python train.py --model="multi-label audio tagger" --dataset="babble in 24 made-up languages, each with its own sounds, syllables and stress or tones, from a formant synthesiser" --train_examples=39062 --gain_aug_db=10 --time_shift_ms=50 --n_mels=40 --hop_length=160 --input="log_mel" --spec_augment=false --win_length=512 --arch="transformer" --norm="layernorm" --norm_position="pre" --activation="silu" --mlp_ratio=4 --head_dim=48 --fused_qkv=false --bias="none" --qk_norm=true --layer_scale_init=0.1 --parallel_block=false --inner_norm=true --subsampling=2 --layers=12 --width=384 --positions="rope" --pooling="class_token" --num_labels=71 --init="torch_default" --residual_init="none" --optimizer="muon" --muon_scale="original" --lr=0.0095 --momentum=0.9 --nesterov=true --orthogonalizer="newton_schulz_5" --adamw_lr_other_params=0.001 --grad_clip=1.0 --ema_decay=0.995 --steps=23100 --batch_size=128 --epochs=75.7 --lr_schedule="cosine_restarts" --final_lr_fraction=0.05 --warmup_steps=460 --weight_decay=0.006 --adamw_weight_decay_other_params=0.01
Rows from block 5 of a small multi-label audio tagger, named by matrix and row number. Rows with one number belong to one neuron. Each number is 128 + 32 x the weight over its row's rms, rounded and kept within 0 to 255. All counts start at 0. After the name is the row's rms in percent of the matrix's.
After each neuron's rows are labels from the 100 clips, of 14976, where the neuron reaches its highest value: "lies over" is the class under the peak. Only what is clearly more common there than usual is listed. The data: babble in 24 made-up languages, each with its own sounds, syllables and stress or tones, from a formant synthesiser.
# fc1: MLP up (model.blocks.5.mlp.fc1.weight, 1536x384), inputs 344-383
# fc2: MLP down (model.blocks.5.mlp.fc2.weight, 384x1536, transposed), outputs 344-383

fc1.88 097 [104 128 144 113 107 161  88 155  84 110 160 148 184  60 131 180 149 106  72 110 121 104 142 139 149 122 104 130 159 111  95 145 143 141 144 108 133 109  96 175]
fc2.88 091 [143 161 171  94  87 153  93  95 123 150 112 122 133 163  89 158 135 122 152 162  78 150 112  87 124 120 139  95  88 121  98 144  75 117 139 136 116 135 128 104]
lies over: /b/

fc1.271 107 [ 73 120  78  84 124 138 112 138 143  82 205 119 147 154 122  87  96 113 189 169 164 155 130  41  64 139 109 153 137  77 123 137 116 163  79  86  70  92  90 231]
fc2.271 109 [148 179 136 116 150 160 158 137 127 106 132 121  80  86 113 161  68 148 113 104 121 129 110 151 102 156 140 167 140 108 179 179  84 174 152  95  93 104 138 114]
lies over: /h/

fc1.544 071 [ 76 139 180 107 122 109  92 159 145 151  80 142 123 142 165 143 109  81 103 148 134 140 132 124  91 136 156 137 153 136 150 145 115 160 168 120  60 145 146 153]
fc2.544 067 [ 99 128  98 154 104  73  94 108 113 119  98 102 151 165 130  79 168 135 130 150 125 116 178  49 148  56 126 126 120 142 132  59 140 111 115 190 102  88 119 133]
lies over: /ɹ/

fc1.50 108 [120 130 109  76 153 194 103 101 114 129 164 136 151 149 129 145 114  96 117  99  71 135 129 119 104  75  86  78  82 134 126 106  66 161  89 118 146 147 105 107]
fc2.50 114 [ 99 153 142 169 119 100 151 110 143 157 108 151 131  88 169 174 130  70 106 132  78 158 125  98 105  93 117 142 141 196  90 115  83  94 164 150 117 166 121 164]
lies over: /aʊ/

fc1.124 104 [131 159 116  95 170 126 143 115 101 183 100 133 138 181 141 102 146 104 129 112 202 105 188 108 150  77 109 106 164  98  74 148 139 137 143 138 137 115 117 118]
fc2.124 097 [134  87  76 169  94 129 118  94  99 152 126  63 114 143  77 127 150 171  89 137 123 135 183 139 130 159 180 129 100 121 108 124 133 181 151  16 119 130 127 103]
lies over: /h/

fc1.317 099 [ 57 118  79 131 125  99 212 121  88  57 101 161 121  73 122 148 131 149 173 151 140 134 106 156 155  64  83 138  86 141 116 203 123  87 127 185  84 137 135  87]
fc2.317 103 [103 134 195  79  84 172  96 133 136 136 156 119 123 154 104 150 131  83 107 116 151 153 153 114 164 169 165 180 147 112 186 199 201 114 129 155 160 124 150 140]
lies over: /t/

fc1.316 061 [ 85 111  72 143 152 129  86 178  95 118 122 112 122  83 135  91 103 134  86 126 155 102 137 122  65 168 127 153 176 116 109  63 115 169 140  95 136  98 162 152]
fc2.316 054 [128 130 178 146 122 138 135  70 113 182 177 108 158 112 104 175 112  32  84  89  99 113  85 125 113  76 124 163 108 144 155 185 178 117 129 130 180 128 102  68]
lies over: /b/

fc1.321 119 [138 109 106 161 118 106 197  74 161  93 103 133 117 177 156 110 167  98 105  57 182 118 106 119 158 133 120  95 117  59 130 174 163  66 124 133 133 142 167 137]
fc2.321 112 [115 165 133 126 114  67 107 182 190 177 138 170 104 200  97 147 148 159 148 141 199 112 103  95  72  90  91  85 173 121 127 146 130 125 127 152 127 192  77 151]
lies over: /b/

fc1.229 098 [ 78  86 153 118 113 110  72 156 121 171 119  95 149  15 120 189 124 111 101 118  97 109 120  65 141 123  98 181 157  81 100 103 157 111 192 142 173 169 142 158]
fc2.229 098 [174 165 156 135 128 105  90 125 136 126 179 124 130  75 130 125 184 154 159 125 123 127 112 168 139 103 135 156 172 155 127 164 123  91 155 192  98 127  97 202]
lies over: /x/; /ɣ/

fc1.46 105 [193 130 117 125 100 149  90 155 107 141  72 119  77  83 102 154 148 152 178 162 103 157 123 214 100 109 145 152  49 143 115  86 108  78 120 142 141 131 116 128]
fc2.46 112 [122 115  68 122 145 103 189 136  89 199  95 163 135 170 162 116 106 138 204  81 154 118 107  83 125 104  75  90 163 149 163 133 106 101  69 112  74 170 136 183]
lies over: /i/

fc1.94 060 [ 68 147 136 116 124 106 112  74 159  82 173 148 140 134 129 106 144 152 159 119 151 117 164  96 119 185 118 157 109 173 146 151 143 149 159 140 148 115  93 122]
fc2.94 054 [133 167 141 109 141 143  60 111  80  93 124  91  78 166 145 112 130 147 139  88 103 126 132 125 114 124 119  94 163 109 203  91 152  51 104 109 120 131 127  98]
lies over: /s/

fc1.206 114 [117  93 122 134 150 188 124 130 136 146 120  63  99 136  97 107 131 125 114 191 133 122 111 132 149  54 139 128 106 157 103 115 100 147 102  89  83  93 145 171]
fc2.206 120 [163 106 113 134  97  84  81 125  81 103 129 148  99 137 144 130 132 174 148 112 187 144 107 122  93 129 174 139  92 135 117 147 166 141 176 129 147 122 148 130]
lies over: /z/

fc1.405 073 [117 128 162 198 110 103 111 253 126 130 144 127 128 139 177  91  91 136  68 232 214 141  93 147 105 145 132 137 166 142 157  93 125 142 123 151  81 187 161 162]
fc2.405 071 [153  95 109 117 129 116 156 139 161 123 126 120 104 128 117 166 166 122 135 114 126 152 129 152 136 104  75  60 156  95 101 127  75 176 111 107 140 142 101 132]
lies over: /aʊ/

fc1.445 106 [150 135 121 125 154 151 107 136 121  75 131  91 100 133  61  82  97 166  19 139 120 159 185 170 112 104 123  88 131 102  97 196  64 135 138  90  90 123 123 183]
fc2.445 112 [174 107  81 120 110 133 144  94 111 147 135 122  41 132 101 110 139  76 197 165 100 157 104 170 187 108 147 109 133 101  71 114 164 114 167 121 125 154 107  99]
lies over: /z/

fc1.359 102 [ 81 120 176 117 144 164 150 154  56 114 107 138 155 112  87 134 147 146 138 176 158 130 146 129 125 118 122 129 112  79 133 212 170 101 166 120  73 175 103 118]
fc2.359 103 [189 136 142  95  84  87 172 138 108 120 108 106 127 174 128 141 161 105 125  99 173 163 103 195  87 128 121 107 128 187  49 103 124  50 104  87 141 169 177 136]
lies over: /g/

fc1.648 109 [155 104 137 110 150 132 105 151 119 136 141 139 161 158  83  74 147 149 127 115 140  54 120 111 182 108 147 143 129 144 155 109 140 153 169 135 108 136 178 156]
fc2.648 113 [116 150 162 109 189  99 120  91 146 160  92 157 153 135 133 125 125 132 127 176  73 151 180 126  97 107 175 139 131 126 142 146 148 152  93 112 153 137 169  74]
lies over: /ɹ/

fc1.207 105 [ 99 159 130 126 183 160 119 160 122  88 166 140 124  96 196 147  94 163  92 149 106 119 162  94 125 142 123 129 131  83 147 138 128 143  61 111 139 122 155 162]
fc2.207 108 [ 67 127 150 147 139 159  96 148 103 134  94 115 146 128 116 163 113 161 117 108  96 131 206 155 172 133 161 126  86  58 145 134 144 130  72 181 114 162 136 152]
lies over: /i/

fc1.216 108 [100  89 146 159 191  97 148 128 127 139 160 162 168 126  97 113 123 133 113 152 159 147 105 128 113 165 166 162 134 108 165 145 116 100 182 115 122 131 195  43]
fc2.216 117 [149 140 155 146 113 144  69 123 117 132 134 102 126 142 114 148  85  95 212  77 154 116 110  87  99 144 138 177 147 162 144 176  88  59  78 173  60 108  92 142]
lies over: /y/

fc1.195 061 [105 125 121 141 160 137 106 207 157 149 136 160 177 104 154 143 163 131 111 135 107 118 100 120 179 226  82 117 140 125  99 133 172 120 129  99 103 191  83 168]
fc2.195 060 [108 149 126 110 113 121 156 142 104 135 126 128  75 152 159 137 141  88 144  72 111  86 187 162 127  85 126 137 102 147 124 137 168  94 122  96 146 124 166 142]
lies over: /ʎ/

fc1.608 094 [129  95 166 129 186 139 216 123 133 125  98 136 126  86 178 119 133 143 105 130  93 120 129 155 134 127 134  86  99 141 146  74 139  60 108 196 134 150 149 160]
fc2.608 094 [113 127 168 105 146 121 197 118 162 128 154 119  85 200 149 175 109 157 122 136  97 140 131  84  73 181 117 184 153 125  99 138 116 159 137 104 144 122  94 148]
lies over: /x/

fc1.237 077 [140 146 190 163 111  97  78 194  92 120 152 107 129 112 125 131 110 102 149 171 111 116 149 107  58  90 117 104 143 158 123 162 110  66 197 104 115  77 107 148]
fc2.237 072 [141 167 109  87 115 188 169 108 101 142 165 144 205 106 144 110 159  87 121  81 111 115 133 164 152  98 149  86 171  63 141 166 143  90 137 158 110 156 124 113]
lies over: /g/

fc1.199 119 [107  51 129 148 160 203 133  72 162 134 160 186  92 115 123 119 126 161 166 174 151 103 137  71 130 136 159 132 112 130 163 143 142  70 148 124 184 136 111 129]
fc2.199 123 [115 122  67 123 136 134 158  74 124  80  78 154  95  75 148 126 133 152 145 181 136 145 101  82  97 192 171 150 139 113  87 114 133 173 136  90 175 148 211 120]
lies over: /aɪ/

fc1.594 103 [151 170 105 150 116 156 153  89 171  79  85  89 138 136  93  83 136 120 150 121 150 168 178 154 127 141 138 129 130 150 119 154 137  69 152 110 157 122 178 117]
fc2.594 103 [134 166 140  59 132 121  86 124  65 149 148  93 143 143 177 112 123 159 136 153 106 183 150 119 123 103  83 158 146 128 157  67  89 112 165 109 116 124 140 108]
lies over: /y/; /ɨ/

fc1.347 090 [184  93 126  72 106 113  79 146 148  81 148 152 110  73 136  83 148  73 105 141 176  98  81 188 125 160 102 168 107 123  97 104  36 117 134 109 180 113 127 119]
fc2.347 092 [109  99 122  73 173  99 202 151 169 156  93 110 140 130 119 203 105 100  68 148  95 112 112 118 137  96 111 144 183 111 179 127 147 109 109 131 180 112 143 115]
lies over: /ɹ/

fc1.134 074 [ 82 111 162  97  83  93 148 153 196 130 148 100 123  96 128 145 124 146 134 149 141 144 150 110 130 133 153 118  89 133 109 155 165 114 133 117 162 138 113 136]
fc2.134 069 [114  99 157 176 171 191  80 183  84  98 149 116 130 118  82 119 104  91 127 104 109 130 125 177 165 152 123 114  72  56 137 151 154 140 134 129 110 107 190 167]
lies over: /t/

fc1.67 101 [142 134 157 174 130 120 147 105 141  97 132 111 154 236 120 120 109 138 109 184 209 159 132 126 153 160 170 101 124 112 146  76  79  67 170 110 199 104 120 142]
fc2.67 092 [135 123 102 140 120 195 120 163 100 187 147 101 121 134 129 126 124 165 155 142  71 117 160 146 123 141 145 140  94 112 135 198 117 128 117 163 132 109 197  91]
lies over: /z/

fc1.764 112 [123  67 163 149 160 131 144 114  98  88 164 111 133 156 133 153 106 101 152 149 150 142 116  97  92  22 147  60 103 156  73 164 116  71 145 116 132  81 142 124]
fc2.764 113 [158 164 146 163 149 178 111 131 144 190  21 151  56  77 125 172 144 130 103 128  97 115 153 118  84 144 165 120 137 134 202 171  99  97 125 192 112 144 119 106]
lies over: /x/

fc1.365 101 [120 109 146 150 127 150 154 140 122 156  66  65 132  77 169  54 124 105  55 102  90 146  86 171  93 171  94 105 132 113 118 185 124 120 168 152 147 137 107 131]
fc2.365 098 [128 100 120 151 129 159 128  80 107 194  89 147 140  93  86 185 176 138 105 140 154 112 186  70  88  81 116 108 121  83 145 106 124 119 115  79 128 123 116 134]
lies over: /t/

fc1.101 109 [137 100 128 156 127 165 133 168 138 134 184 150 144 104 149 165 137 146 161 145 135 111 117 199 118 118 135 115 133  90 130 111 102 128 129  87  62 165 125 106]
fc2.101 117 [127 145 166 136 164 104 114 129  83 100 129 120 142 112  23 207 124  86 168 121  96  71 104 151  96 154 115  61 100 103 112 133 149 134  96 147 101 105  68 102]
lies over: /x/; /tʃ/

fc1.629 080 [140 175 137  56 103 159 125 157  80 127 123 182 135  76 104 126 145 122  98  60 140  68 121 166  62  82 116 153 161 105 114 162 136 125 136 123 118 111 146 135]
fc2.629 081 [ 79 117 136 100  95 134 149 100  75 155 140 124 160  93 147  98 126 123 117 112 127 157 104 172  48 112  94 151 139 109 123  89 178 116 121  92 168 144 171 147]
lies over: /x/

fc1.156 101 [110 160  80  93 125  95 143 121 179 171 162 100 122 126  83 115 151 114  98 158 111 106 122 185 208 189  53 117 134  30 124 142 165 109 187  90 192 170 117 165]
fc2.156 106 [149 119 120 160 121  95 135 114 115 168 147  93 172 123 126 106 177 127 133 144 104  83 104 119  95 136  77 104 103  95  71 135 156 108  68  89 144  91 113  59]
lies over: /ʎ/

fc1.719 108 [ 78 122 139 104 132 182  74 117 128 156 165 157 160 152 110 136 173 102 141  66  94 131 138 116 126  32 144 115 129 130  90 122 186  93  99 124 122 100 201 127]
fc2.719 108 [131 166  26 108 129 156 125 116 149 116 131 149 117 108 131 148 165  96 130 182 192 148 139 132 144 107 161 185  78 140 127  74 109 181  88 158 128  94 112 118]
lies over: /s/; /ɣ/

fc1.154 102 [134 115  88 118 113 171 133 105 124 150 129  93 107 189 146 126 120 123 116  95 132 150 145  72 157 152 121 149 181 114 183 182 146 102  93 147 147  95 163 158]
fc2.154 104 [ 62 112  98 166 203 147 161 137 171 113 115  85 140 149  90  99 138 143  56 169 133  78 166 111 141 121 102  81 166 138 133 131 186 145 132 140 171 155 118 131]
lies over: /b/

fc1.263 097 [128 127  84 187 156 181 103 153 171 119 140 180  94  87 116 125 117 176 123 158 106 154 123  74 143 145 171 125 158 169 118 103 160 142 134  86 128 154 143 106]
fc2.263 101 [110  89  83 127 165 104  92 109 151 148 146 141  72  62 182 127  84 129 172  76 145 113 162  87  74  94  65 130  79 167 157 162  58 147  63 178 100 118 147 116]
lies over: /i/

fc1.400 070 [128 153 141 117 111  93 131 119 138 164 121 136 168 109 144 148 147 158 106 136  95 197 161 120 142 132 151 131 121 107  89 124  98 121 145 124 113  93 151 118]
fc2.400 063 [ 65 171 104 155 104 124 124 146 107  88  47 121 129 152  64 112 151 151  85 190  99  62  94 162 121 148 172  96 128 132  92 115 174 158 144 155 115  87  58  85]
lies over: /ɹ/

fc1.10 101 [ 88 157 132 106 160  62 130 152  83 114 176 101 133 105 163  91  99  78 147 119  78 173 153 127 127 193 120 155 109 125 100 167 151 182 100 144 142 108 157 139]
fc2.10 096 [182 185 122 111 139 145 116  83  51  99 134 158 144  90 109 170  82 124 136 161 146 141 131  74 117 100 149  96 117 102 119 131  89 158 182 155 113 217 100 117]
lies over: /t/

fc1.54 099 [ 97 124  96  97 137 155  78 150 161 117  86 122 168 107 165 123 107  76 133 108 123  78 118 108 142 168 171 110 126 130 131 109 136 165 137 131  83 110 114 150]
fc2.54 097 [131 154  82 146 101 117 108 162  95 118  97 165  82 118 133 142 102 122 152 159 109 148  95 158 207  62  97  99  96  90 151  96 134 107  81 110 180 141 169 138]
lies over: /ʎ/

fc1.516 102 [122 223 130 108 181 180 132 110 130  63 121 135 112  93 138 146  82 123 104 101 108 196 131 114 135  83 142 165  84 124 158 118 189 125 105  94 113  79 141  85]
fc2.516 101 [170 129 111 177 119 107  94 182 126 174 153 107 165 156  91 131 118 163  89  85 170 146  92  96 126 140 152 153 147  85 111 122  98  72 170 134 148 145 129 181]
lies over: /i/

fc1.606 116 [136  71 103 141 155 180 118 141 128 152 144 122 129  94 122 121 187 133 166 166  88 136 151 123 156 162 108  91 113 114  92 186 146 146 122 112 161 180 192 115]
fc2.606 114 [128 105 147  63 110 135 154  86  89 111 162  83 136 148 116 104 130 107  90 166  92 156 107 169 162 184 107 127 145  88 137 161 124 146 118 143  87 120 100 119]
lies over: /z/

fc1.89 079 [ 59 147 144  81 161 114 148 148 207 113 134 178 149 140  71 121 152 113 138 134 141 130  96 173 170  48 137 183 116 120 121  73 113 151  79 128  93 129 123 140]
fc2.89 076 [126 104 137 152 117 161 127 106 101 156 117  28  72 189 115 142 126 130 154 142 135 113 151 165  65  90  66 140 175  82 117  87  77 116  89 161 152 123 156 125]
lies over: /z/

fc1.482 106 [ 55 126 129 154 144 153  98 126 196 116  67 148  90 156  97 108  75  67 101 160 147  94 210 129 115 156 106 127 144 143 176 146 192 142 165 186 145 199 206 141]
fc2.482 108 [129  86 169 199 114 168 103 146  92 148  52 106  93 115 100 101 158 162 113 102  83 220  94 145 143 123 148 135 166 123 153 110  71 106 123 152 127 113 142 181]
lies over: /y/

fc1.171 097 [ 90 123 134 176 107 129  82 134 179 156  86 163 124 112  68  78 144 101 197 157 195 100 108 152 141  85 125 151 123 128 134  92 175 104 168 181 142 208 123  89]
fc2.171 094 [184 120 126 147  98 161 154 171 123 133 134 154 112 141 116 160 131 159  94  90 146  88 127 137 114 145  95 145 160 123 174 102  78 102 151 172 127 116 170 132]
lies over: /aʊ/

fc1.250 114 [150 125 145 191 148 168 173 118 138 133 131 124  93 190 112 126 144 120  99  89 171 137 128  77 156  52 132  93 151 122 106 109  95 161 149 141 201 121 161 133]
fc2.250 114 [ 75 173 166 131 170 101 166  98 115 183 109 118  75 140 117  79 117 134 158 196 160 134 131 132 141  99  84 130 112  90 139 151 102 143 129 176  85 135  92 137]
lies over: /aʊ/; /ʌ/

fc1.289 100 [176 165 137 118 102 111 137  87 152 167 139 129  98 106  84 100 171 151 139 100 193 134 103  78  83 128 128 127 163 163  78 100  82 167 126  98 102 141  87 175]
fc2.289 098 [139 144 131 104 123 166  77 100 105  98 130 100 133 123 158 131 151 140 184 172 145 109 167 120 153  62 165 101 161 178  95 118  50 134 139 153  94 133 133 122]
lies over: /i/

fc1.26 137 [114 144 157 164 145  85  87 152 146 136 155  84 121 118 133 119 175  79 128 130 135  88  85  97  93  55 119 124 155 147 107 187 101 172 120 161 201 142 148 161]
fc2.26 132 [131 141 128 124 106 146 106 101 123 140 103 165 108 112 157 106 149 166 132 136 195 115 143  85  56 156 130 129 171 143 100  99 147 124  66 101 105 119 110 118]
lies over: /g/

fc1.605 081 [104 174 160 103 137 139 118  87 115  95  66  76 151 125 195 120 137 169 119 139 132 170 132  94  77 109 167 101  85 145 136 165  70 133 122 179 116  93  89 130]
fc2.605 076 [160 145 145 183 134 117 102 117 109 165 172 175  84  98 116  78  97  64 120 128 154  94 124 100 162 141  87 132 114 228 117 146 177 160 108 106 124 126 180  98]
lies over: /g/

fc1.502 105 [123 154 116 108  78 153 144  97 129 151  85 116 108 142 190 143 157 161 121 153 152 126 149 129  76  96 101  79 115 123 173 143 110 164 101 106 124 107  27 149]
fc2.502 110 [148 153  76 146 134  78 120 110 114  69 120 125 128 143 128 132  91 135 152  96 128 162 121 152  95 124  97 102  89 145 141 114 115 142 171 132  92 151 105 102]
lies over: /t/

fc1.551 096 [150  26 107  64 125 139 118 115 156 174 198 121 202 134 141 144 157  93  87 133 168  96 190 145 101 131  96 109 132 114 146 150 123 150 156 113 183 127 120 148]
fc2.551 102 [119 122 123 149 157 139 128 139 127 107 149  21 143 163 136 118 150 141 138 149 101 138  94  83 190 148 129 143 141 169 122 108 192 110 125 142  99 152  92  34]
lies over: /ɹ/

fc1.181 093 [137 145 134 140 110 134 117 145 149 108 209 139 162 113  82 121 146  93 155 176 171 150 122 161 108 104  73 171 136 150 133 105  78  97 162 153 125 135 180 155]
fc2.181 100 [153  86 151  76 132 131 102 141 159 107 166 154  95 129  96 119 161 146 140 155 141 141 147 102 104 104 104 168 197 139 125 151 104 146 155  99 110 127 109 153]
lies over: /aɪ/

fc1.543 094 [ 93 110 118 116 106 123 167 143 134 141 180 170 163 121 108 154 154 114 129 138 177 119 123 106  90  82  74 114 101 160 105  81 182 194 107  66 130 106 161 171]
fc2.543 099 [ 73  97 172 130 157  74 199  62 201 178 108 147 120 223  55 129 114 110 134 122 142 166  88 225 139  89  77 131 215  99 123 174 139 157  87 134 122 122 133 109]
lies over: /h/

fc1.293 109 [141 158 173 185  97 139 158 115 107 127 151 138 103 128 110 103  79 100 174 124  74 124 128 158 166 114  93 141 133  88  77 151 190 166  80 123 111 166 113 133]
fc2.293 110 [135  93 161 101 141 107 149 106 135 123 121 101  67 121  62 155 139  91  85 167  96  98 156 105  77 190 119  94 133 127 103 161 126  75  86 187 243 145 168 109]
lies over: /x/

fc1.734 097 [ 55 110 100 131 148 120 122 146 135 158  96 155 181 171 156 149 131 147 109 164 174 188 126 148 172 123 175  95 121  98 159  95 141 145 144 114 116  98 183  70]
fc2.734 100 [175 109 115  91 148 112 105 171 123 135  98 152 131 144 120 135 116 159 120 150  73 147 146 173 117 153 113 133 118 156  61 142 144 148 174 143 149 124 119 150]
lies over: /i/

fc1.36 098 [154 159 173  77 124 144 100 126 190 151 107 135 196 138 194 130 116 106 158 146 105 159 140 173 120 192 108 146 134  93 116 137 102 104 133  91 126 158 116 125]
fc2.36 108 [130  81  79 137 139  92 136 185 116  61 109 149 146 107 155 176 104 142 137 136  94  91 162 104 182 103 105 104 141 138 138 124  78  88 146 131 147  99  53 107]
lies over: /x/

fc1.380 127 [132 105 100  83 114 150 139 112 147 122  75 185 121 146 156 126 120  82 173  48 111 163 158 143  54 108 184 153 102 125 121 182  50 111 121 159 118 118 201  84]
fc2.380 125 [ 77 165 160 130  81 143 154 122 130 140 118  80  39 187  75 149 143 132 143 168 130 185 109 121 128 161  95 163  81 129 121 125 133  77 143 154 140 106 148 150]
lies over: /y/

fc1.81 082 [ 82 103 122 123 119 137 207 154 149  95 143 134 115 164 111 168  97 106 135 165 110  99  85 130 108 126 133  92 109 100 163 120 119 158 126 134 128 101 108 118]
fc2.81 081 [140  54 108 201 145  93 141 152  56 127 108 113 112 162  82 140 113 123 131 139 119 142  71 127  85 103 125 107 127  86 120 177 186 124  94 135  88 146 132 150]
lies over: /h/

fc1.436 111 [104  84 130 135 149 112 141 185 137 111 129 102 119  98 158 139  89 110 142 167 107 135 124 136 121  84  80 175  76  76  98 103 138 107 133 144 174  87 107 101]
fc2.436 109 [113 159 157 157 146 134 135  97 118 142 106 155 108 123 168  80 101 157 156 118  77 106 178 143 112 145 107 170  82 162 165  76  51 161 113 126 144 136 138 122]
lies over: /ɹ/

fc1.230 082 [166  86 128  70 122 123 159 127 148 207 127 174  40  82 165 139 165 111 166 107 109 156 176 162 103 152 105 153  60 109 105 145 133 147  89  68 111 134  91 105]
fc2.230 086 [ 75 104 112 117 169 169 153 172 195 112  87  68 131 162 118  92 145  92 165  78 144 185  96 154 154 153 170 103 121 133 165 143 150 112 130 128 143 144  97 132]
lies over: /i/

fc1.251 118 [196  75 108 178  85 147 135 161 125 122 140 160 170 180 119 101 176  83 107  92 142 155 124 107 171  62 112  91 158 128 171 104  84 168 102 125  81 120 147 121]
fc2.251 135 [125 133  91 167  97 108 198  99 150 153 176 126 120 146 153 190 122 134 107 172 108 129 196 135  99  97 195 113 142  76 117 153 153 156 104 139  64 107 191  98]
lies over: /b/

fc1.533 113 [155 127  93 171 111 115  76 109 118 155  94 177 123 103 162 115 108 177 190 130 175 136 123 124  99 140 105 102 107  74 130 154 142 127 153 152  92 144 106 123]
fc2.533 115 [171 145 165 168 121 224  79 104  50 131 115 139 102 107 144 128 123 101 132  44 175 133 205 198 121  80  82  96 112 110 152  58 125 108  88 147 167 125 165 169]
lies over: /ʎ/

fc1.192 114 [ 98 130 131 202 112  69 153 114 143  48 111 119  96 166 107 163 188 100  94 145 201  70 126 176  95 119 149 114 139 128  95 168 150 112 127 136  70 108  97 130]
fc2.192 108 [158 216 106 165  89 146 112 125  90 135 178 120 135 103  76 120 140 114 150 151 151 162  83  94 114 144 121 112 116 139 189 160  96 159  99 112 124 166 101 100]
lies over: /b/

fc1.664 102 [174  69 154  80 150 106 140 171 174 230  84 139  77  85 181 104 183 133  97 157 114 160 121 137  88 188 116 119 188  92 128  94 121 130 115 108 119 127 127  65]
fc2.664 097 [108 115 129 149  90 153 152 158 144  78 108  98 114 112  71  94 121  90 157 114 101 140 131 179 176  51 123 121 125 162 131 136  79 122 117 128 157 162 143 147]
lies over: /z/

fc1.361 120 [ 30 123 105 106 195 193 127 111 135 136 130 142 134  94 155 117 122 111 178 116 101 125 118 138 114 138 124  67  77 100 114  98 107  84 174  74 114  57  97 146]
fc2.361 132 [166 118 158  80  93 124 110 119 166 117 143  73 103  99  36 114 120  78 111 139 141 130 137 165 171 148 193 168 155  98 172 154 131 120 160  18 173  83 113 148]
lies over: /aʊ/

fc1.611 100 [116 101  70 110 129 129  91 147 129 101  86 152 160 167  90  93  89  91  83 183 142 179 166 135  89 143 159  89 111 167  83 168 102 140 125 149 114  82 138 141]
fc2.611 104 [127  79  92 125 154  97 113 137 103 146  85  98 128 109 151  57 112  50 118 121 110  74 133 116 149 101  88 150 137 134 157 148  78 138 118 158  80 170 110  96]
lies over: /z/

fc1.85 123 [ 96 131 130  91  76 131 168 178 122  56 126 109 117 130 169 125 115 124  84 106 100 148  77 136 106 183 153  76  73  82 134 105 147 111  81  96 148 121 113 157]
fc2.85 126 [120  77  88 138 180 133  89  73 112 169 125 125 146 102  99 103 188 103 182 121 112 207 127 155 147 149 196 167 191  71 116  79  52 128 156 116 134  99 135 110]
lies over: /aʊ/